config.toml
model = "masked image model"
image_size = 64
init = "torch_default"
beta2 = 0.999
max_grad_norm = 1.0
decay_fraction = 0.2
warmup_steps = 390
Rows from block 2 of the encoder, named by matrix and row number. Rows with one number belong to one neuron. Each number is 128 + 32 x the weight over its row's rms, rounded and kept within 0 to 255. All counts start at 0. Numbers have three digits each. After the name is the row's rms in percent of the matrix's.
# fc1: MLP up (encoder.blocks.2.mlp.fc1.weight, 768x384), inputs 64-127
# fc2: MLP down (encoder.blocks.2.mlp.fc2.weight, 384x768, transposed), outputs 64-127
fc1.392 092:118080096165109164127155167152157143092067076127163158179105127230203075113176108083140136096130056110122143154149213158174107148139104142115114082134089118129199110089166182123088058162120073
fc2.392 092:159129140117100144176085147119127105167082142147144137065171166089083141098147054121142116182152096112051100108150089104149125113129115118105147122157128106190125141145143094179160172130118140
fc1.393 098:126126169126191118138164153069179174085148087088164146113105162131136139118128197095099096111068105124103143131183108176166136089194178189132086130126163138151108120121131132096097075083055103
fc2.393 114:124125154130156072103176138090137082113099134097174147161091141166119121147146169139138079205138106126175121146156107099111088137116160093072049159107141123109065135165150107233073189126172146
fc1.394 084:126131154165107136102170151104129101082145184148151134173103199119171140097149089143142157101197124150171126114128113121128135094079105076135142174089141092070132113101141081100111148132119126
fc2.394 080:115094116160112114131130113142132091125110103114173155064157111145132216145091117042062173097075177100090143120099148128184090181190154134128156113195111139134196169147099125119139145141124164
fc1.395 094:075102067193178147129181109125133117084064122113119136139134136100161168105131112097161126082117177128147128161116094132116107132126109148055174132140114135101105162096103137143137131134088158
fc2.395 101:086168099112136190134185151156158083115110161137148126172169157123137187145170157140127141122101144153018170119089121122169135153129137109113168087162135085122146110176094127145113127100072149
fc1.396 087:119181160114117122074124101109141171093186146133125129208139119125119126135140139108115105198179144118124107129114132095139127137098124147116103139133124080061190140153173127077144081068104083
fc2.396 096:078137145141120130082159131106195086159079112146152129062101157124168162071149062155088139084105153123167089108139134122143120128151173126166118131124124109171165113153141143091132198093077153
fc1.397 100:154122123089124175108084155131179142157115151136106158126107139120127155082106125122149147153107090145095126082091136162113177130116146131108130083084090198175116090123081155069086080090202120
fc2.397 096:133117107107173100111130087108110154174155158092101128148138054109153112089158143134158170094097124125175139141107077079092123127109123149187141154119149110072154199106137082164156138158087102
fc1.398 109:119122132107164092095109151153149151110132159128118111147119121119150159088178118164193140088203142098107154096158172150195205115110104116180126061168172083141118131158071187113090105152176112
fc2.398 098:113143142134101122168121166088093096178161092145113105093068130139107088121174141081088122101107171121160118133144110124171126119124095107137095163093142152074166112054173093061073152073097117
fc1.399 101:216112118150200106139125080079150153091095191084151132116145121092166135104170124135189150097161068202129075093159092107087124097125127128152122187119210111165115094148145088115117188175107148
fc2.399 101:067115129133134108153127115130142152160173134106132150114194139150151187107149142113101079075088156054121208146115150158168131156150129146139096101152083128104140106141129175084106109096148144
fc1.400 099:127088107137147133116132120108127150102087114183137149165165091138159124075174124091120119180145144151128072136102171125120162117120109100202176118109143110118122088093072152139110111146139142
fc2.400 100:112146122121142180207163138130174060169156184141163125143146111154159162127121148179171117087086150125161216150086151059102107159135188176141153138122156156137096135148145065141089129128108168
fc1.401 094:136051130111153150148124110146072111104062152148156160181112110161112144101122129149150110135120150139160095143118151134166148111052088119132161090078077114101176151132125139189130087139113160
fc2.401 092:124150120112136143087197147137150054211122089123147093141134110151156145167078105085135133081109127148098119084078131121120091121132147121116145149151204151178138147172124073102119170134095102
fc1.402 099:202129079162148137128129105108100111137131138176168171162048142173132160173129130119134142119151110082149128121134189089100107063180104163139085149154074135105072120237121180146103137087141110
fc2.402 107:064185065120111124101150078109160173123139122100069146174159178105148082125121125124068127083063100075199092157166118108129092163129131173202129143145077161151169148107102110137118123054147122
fc1.403 108:164079093097161155137127084121133137108135130066096136199165132090154080099034117177148112099090123150087141175169169093137123174171130141123163142148077171152121107077130078213142142120110117
fc2.403 112:112078149112121079138174130086153144145119150132134098128150158124093096102194101065100118141082155098104110106052091114118143128106099120134164180122168078093112128082137106092144111105115135
fc1.404 102:188101130116109099080166137117124126171072085112107108140135152147095081123107117099199127157142130096106111163122185120091101209089093161061202115172151146151145078132086157126108080142163116
fc2.404 115:108107144103110129113129089194081167121159199103154147041173128095126124125130154092125135123108171141152176133140105139201101141100105085153091130087134144089084175122153135035083116139104137
fc1.405 103:159143153171169155163104118125166150119136155124103144179123067142101143132198145100114156071162132171135152118064191093080140135122117107074120085130160153172163121104113073105127136152059127
fc2.405 092:150131132111143133141123134108121119131137128180158129149095166124073146113128154135123090137118136144117108158148172126090137112121140088216098146106072171174094066151089139175190132159081129
fc1.406 098:182139161068165170113135071067120148113161112091139112118142108100142100154130129131173151218104079145119065142110127117134136106126128152161174069120064138128060119116149175115165106107104082
fc2.406 094:095141081166119079126093128090138097200168152107220085199161151189151127082137080168115114127088199104148149118139095150169164163100125081104149126110132088107160084121138116110130118167092189
fc1.407 095:096089110130162149081128183208095126151090145123137138156167119137100155120090132126120172086113119128098169203197116163121086096121138147116106144141100116205131127129137156153115163142129038
fc2.407 097:146182133085121132170155099107191129078126082137081113108138138117123121149167111054076073104126122120140068080144127049125136116121129127112154164153114155114165083098111104105105150129129156
fc1.408 098:105093159146175136115095171156127154060144189167160201132172124111115102148131165134098111138175086152166103192177108117090157161164143113216146116181159139125165147069108092114116091106156173
fc2.408 097:124139090222143175110133105112119045178163101078155107088105130164142143127112131138144164100154158121135166107076094147155114144148139141173120135108144146041087063125149129112106141127103120
fc1.409 111:108149144144173123135190132146119115101110113131147141154140117096146102097130112118104132175102159126150121137136178151124061084150133104109121133103165207102111150098078137128108163166094104
fc2.409 108:163125052146130082162141147107171047116183071095110142097136122147100150132138109125116166126122148116145119150093103063109125148134147147124187128153092159114119093129156147152138190147109133
fc1.410 100:095095140099138146139130142134167105091151187142132089149138124143110114100142193095152062154131092110155108133143079106172153114123135110171139116102103146166157137067161159062119063117129165
fc2.410 096:135150095166115075082151135136121104120093166118116172051122155105189099135119107137123148153155136137150152181123172114109141047127101157155168113113130111110135148171094123190078117194131094
fc1.411 105:151115142122168046097068119152110127115151147172136186155205135148151133179085179087137141106114109111145093086170096166106083098134128103154193107094168140091152076153049131127143169127149143
fc2.411 086:197150097086104145086083124112188120172098154127153137051120135137113102127129153142087159141159085139071171110050081186113126075162131101166121146077112144149098071166123127130129176126132124
fc1.412 103:176110175102169170153076100180089095160085069110160115158114117160070083083132149161145082177159119139133106122131126141159189110121132190122102151131105095114146113111102110126101161130051118
fc2.412 105:122158161067138159192145093181140108097030148134155160188080103121178127092173146123163114126166123133145079124124136140148151144106136121145093168147077151092152069126094122161036160148139106
fc1.413 101:175124102090135137124048100097134113166119144131154166117075099114137172081184205129146147043144116108184119139080097123103155151125167098101165113142109151154120125111061078158127113139142191
fc2.413 099:147115056145108113139083131112144199082123103130095133091106088136122125176107122133165098110105124104138062166185117061158055113133076130135186087082189115138188117129151108176159176100103160
fc1.414 091:181150151106086152128102169129156074163165115101130111152086094068122159081151128109111088079101129079113158129094164162205089129095187149123117139124145134083162115130136133123145143098086102
fc2.414 094:099073113095197124135137082106134122066150187103102157112178159130186136077111167066144185094153139104187152110121138091188110151181067207189143152101113137089135130103124113151077115109109143
fc1.415 109:122179105164131090080140082066144155051171107158139116090126110156133113147092088175151144117082118109126134135136106115097122149095090151119124163162174122180160172166155204161172108074138102
fc2.415 116:155130148171147173135111119157124136104134138109090125129144168118123106143122120068126134168119138067134153133108117129088094144116146112086124097126099127071149121108157137043141142098114136
fc1.416 114:162110117173066145179162138096120119140149132078145117114137142122076159187061151163144138121132151110121170170129146112096146106139111172117105137175106153164109146105126091147115111100167148
fc2.416 109:142122135174134102175090137139148176151129154181109119150142134076148070141164083118089116105090110075143112119134107094124130135115126086163172115079138143101132197119126115108148153113112130
fc1.417 114:141151105179051126087120166146085141143165155135154168154116109145098148133156107123151122101173119123151149154106147154116091085109070132166131078175149105114138149133087147130104102126037094
fc2.417 126:094132116136118138141109061102177146078134097130126097137076137102087141151174074076083134091114119135143148187118147135107154198126136123094154134075109120076097140134112107161125115115131092
fc1.418 111:147177088152149126124098091101158129100165161176161130111141130154100121152134131097146121073056136176124100093098220110113163179109061132146147159176127124129136161122166147170106125137086122
fc2.418 121:168106170110136075150141144162097126137117136193080092089074103181163137127150129070147120150105112117126147102080109076140134145144104166114105129166107165095091125129105123112141084163108109
fc1.419 100:173123154054114208120128125186108086158124112112104136118094082120141123080099100129140072113110146103108105045120201079175133088142131164143062137115106139181163092155098099109111157140115181
fc2.419 099:157148109077151141156127119086120079131189176120138134121168140165127131147153123072156119090178111103152092133105155113159139107119095146172170178102132119097125092063117080176036144132115125
fc1.420 108:110199147178151105152103133174106117101180141143157088173102150125152120108148067112118196127117105148167039135062098161108080172120090125114096121099130122123148134126090119074125102158117162
fc2.420 096:118050133120145096133106209059166087163104117135085149076152098161109216105140099070129098088069130063082118103137074119112162137170136065165139078127106155083091149118170172118127086127105166
fc1.421 095:143200142125191169176144079144113168132111166182132094146085126153130093168142130084108097180179140114138133143123100079062139130140098123102101132147095110072082127126122122145144086139134115
fc2.421 094:148125122062176092112088147123176155123141166115133116168076123082128145158181102140100115126140169139083134125183073140144152129138173152141104125143134048115155005166079119114132172120117089
fc1.422 098:144141124163077180152103140189129051116148133088110159179088068090109123141114160139116126166150156096137136137131102097089132116148121089081110123081104151180131085136106139160099164116127132
fc2.422 103:132111107117081093107130114072116145174158116131119111185187084154126108041165140128142154153103092105168099111076122105192157106077157106151064143146118098147122064128124082117160158155141116
fc1.423 084:112075115171095142163097133131116104211155132154121113135085095090116183058142128174075136081076107104166127092140116120172077102111143130141163189084057098109147158137129174082162143111102106
fc2.423 080:147113142136095111186174138124122131082130158151126197115203170097166110155103169121154108090141156158142127136140146128102186075116078096133118113112166150189147120125140108173077055101148172
fc1.424 099:162151132137116088125139114129079095070048106133096112131086137096121150062102122136101076117143126088123104113176228106151128184099125140154075098145127164164144151141086149142171117108148135
fc2.424 103:115153121156148128111112172148166182145213092116138099102104164149097109103187138168150155127086067166111140139083084163163124152148158120112091158144113093111120110146155172125120126106150031
fc1.425 093:103105117094163202181129140095123106172111165184141130174149144158119149133114130127159102058138072169117123138102014109094144154099105129120089115130126156125128133066131110102091224102150146
fc2.425 094:111144131188123076141123151099108160101136167055141104121143121096188113111146115099099062164123141117147151117106168131133144119120136144162200132070130074107114154135120114144200082072136157
fc1.426 100:197070133128158151108158096079053112180096069081129074100102087101136074152115176127129123149111052103133092140109170148100125064128095115146089148136155084032126111222033136080098134118134187
fc2.426 100:128145131105139150128127118139140075145142162099102141138171124144178146132055150139179208099143153087131128101151149109139122130118074137131178124193100213140048105087135124190091086163161153
fc1.427 096:121138102118161144150068175126157147172188131094080142120209088117158118125183186124140082056132107096132143141116103152148162131079127110118110133121118104108102098134188090112081173128176134
fc2.427 104:076121076199162153096162121079112119129056120120122127105119150125148125205097119157091103151117082097133102152115141122117110122153142122170064172139128136150116111144071169113170053119094167
fc1.428 103:179101155098109125145089191138139094174132121114135171135120170173188143183145159108121136088106139071139141107127207164113167113176092125109119111137091170137106111131100094180061142130151077
fc2.428 103:139102133163089103130197115095192130114135150088081116136162137145103185109141117160159180038123212121104200157181110115144133175204114112142134151129118142087144138148193137131130140146150169
fc1.429 107:138100142085111120175117125173214107143132104156086080102139121080167159123099118103178166160103173108084044133184090090111104140108177128149117124162103130128148117157153143122111105149130147
fc2.429 109:160139158170151165216158130174112126069142127190128091150110189158110146101138143152094028156136148124151176126110121179098147139084166103083181148137149157104104129143112102087145086138106099
fc1.430 098:151109100107114147086122137152083121158113091198170174112136122115131091094092131181119098126106104192137094141131087153120130113088115123186147090108129141200137122137161108121164136098140168
fc2.430 089:166109157092083130167141125099099125100142179110130158131069138138138179180167093107162106154118089120156147156096125122106101163143148131118095159108101142079087083115140084117082081079107130
fc1.431 110:117175187148133137172155210104093080144122137201129097115097094073133138107145119110115119153122145144171081112066086113119100105081154081104082087106098118144181150173137114085114156135121072
fc2.431 119:141078142158107142089128168198140159117115082147091112119109119140112129050136139101128123119132170099118112076122112107169139117146123122131153056172145117087078124143135131137144160126104123
fc1.432 098:123076177163134088166077109135113217132110097109116133124157135152121123184155117149127130127086155159106135097159119101119094183135149126129170064156080111196099096087131108116120106156087121
fc2.432 091:178131170127158091177150146083127070120180138167134153153102158147138136131092115177137077098071150143135088089100121148101169093206165116159167177070059136131075107108193039137095164109169167
fc1.433 089:109165155086155081101159130151146161120199146143117111197182120169168161133145146123082143117090112162177146079131169149125104161158165158146129169103161092105154111088066126114109177133132149
fc2.433 093:115127121171172168170181174097142131174084149154086199066136170137166173137109158182116143062141148130223160123087130076158091139142107068079127151198117162110191157159184084164143118112124133
fc1.434 085:123117171164128153142194130130138167106151135144092121155151149163112135171099141138135116094135082078157057080115082157160165109133093184140085062087141143125147170084114123101130105122117145
fc2.434 087:166115056141148110163077093069155056191108150153100144101113091158118123088136142119164141106047114139105105124177089111116090085153160093185095164132127142139150097173098195138117138150132159
fc1.435 095:118118059110203123163114067136120152134146139182137140111156102132108113151111111111109170135152136162170104136137185122184085210138158099146126160135149150062159149105066101094070159152189131
fc2.435 092:092188130115106156124041143081156130122144105113163112093142148123127117114070118090137123091096159123090131144092121117089125095125082117094102112151151138139154121103146105136091142153155156
fc1.436 094:163136115070174136144135172117135169133195174204160130123107097116158167102078134129176156088183145192145092150086098131096076125153131130111145105122141156197095113099131098144119143112173129
fc2.436 097:148128085151091158122118136068131149157139182115140118175143155119121077158211155153155131126130117134127139114176090119106149133143126151172104116120110102103097065130180129152173137115131097
fc1.437 106:160170176109132103095081137099097084137131102124154121134153097125150194119136120133139104151072133068089125145110015188120113153108204149128118108157154130088106136139208196134111129131120067
fc2.437 096:227101134144134069119122180171145114181090109111143120115127121175133088069138131126146183074116145139099184127146128128117123114128156138148107144098120110165151124107136137095111157166107115
fc1.438 111:125133175110125066132120071119111159101078105140127122159155176162072182139089112091169123156161128135144125115124184147157106041125127096102104184206116138109099151097168111132103147120136109
fc2.438 102:173166170167079132173075071153128113102134082130120109141126162150122114153142144149132121062124004096172126070087112139115108112153173095117127124099098145078065111165151133117193113126108080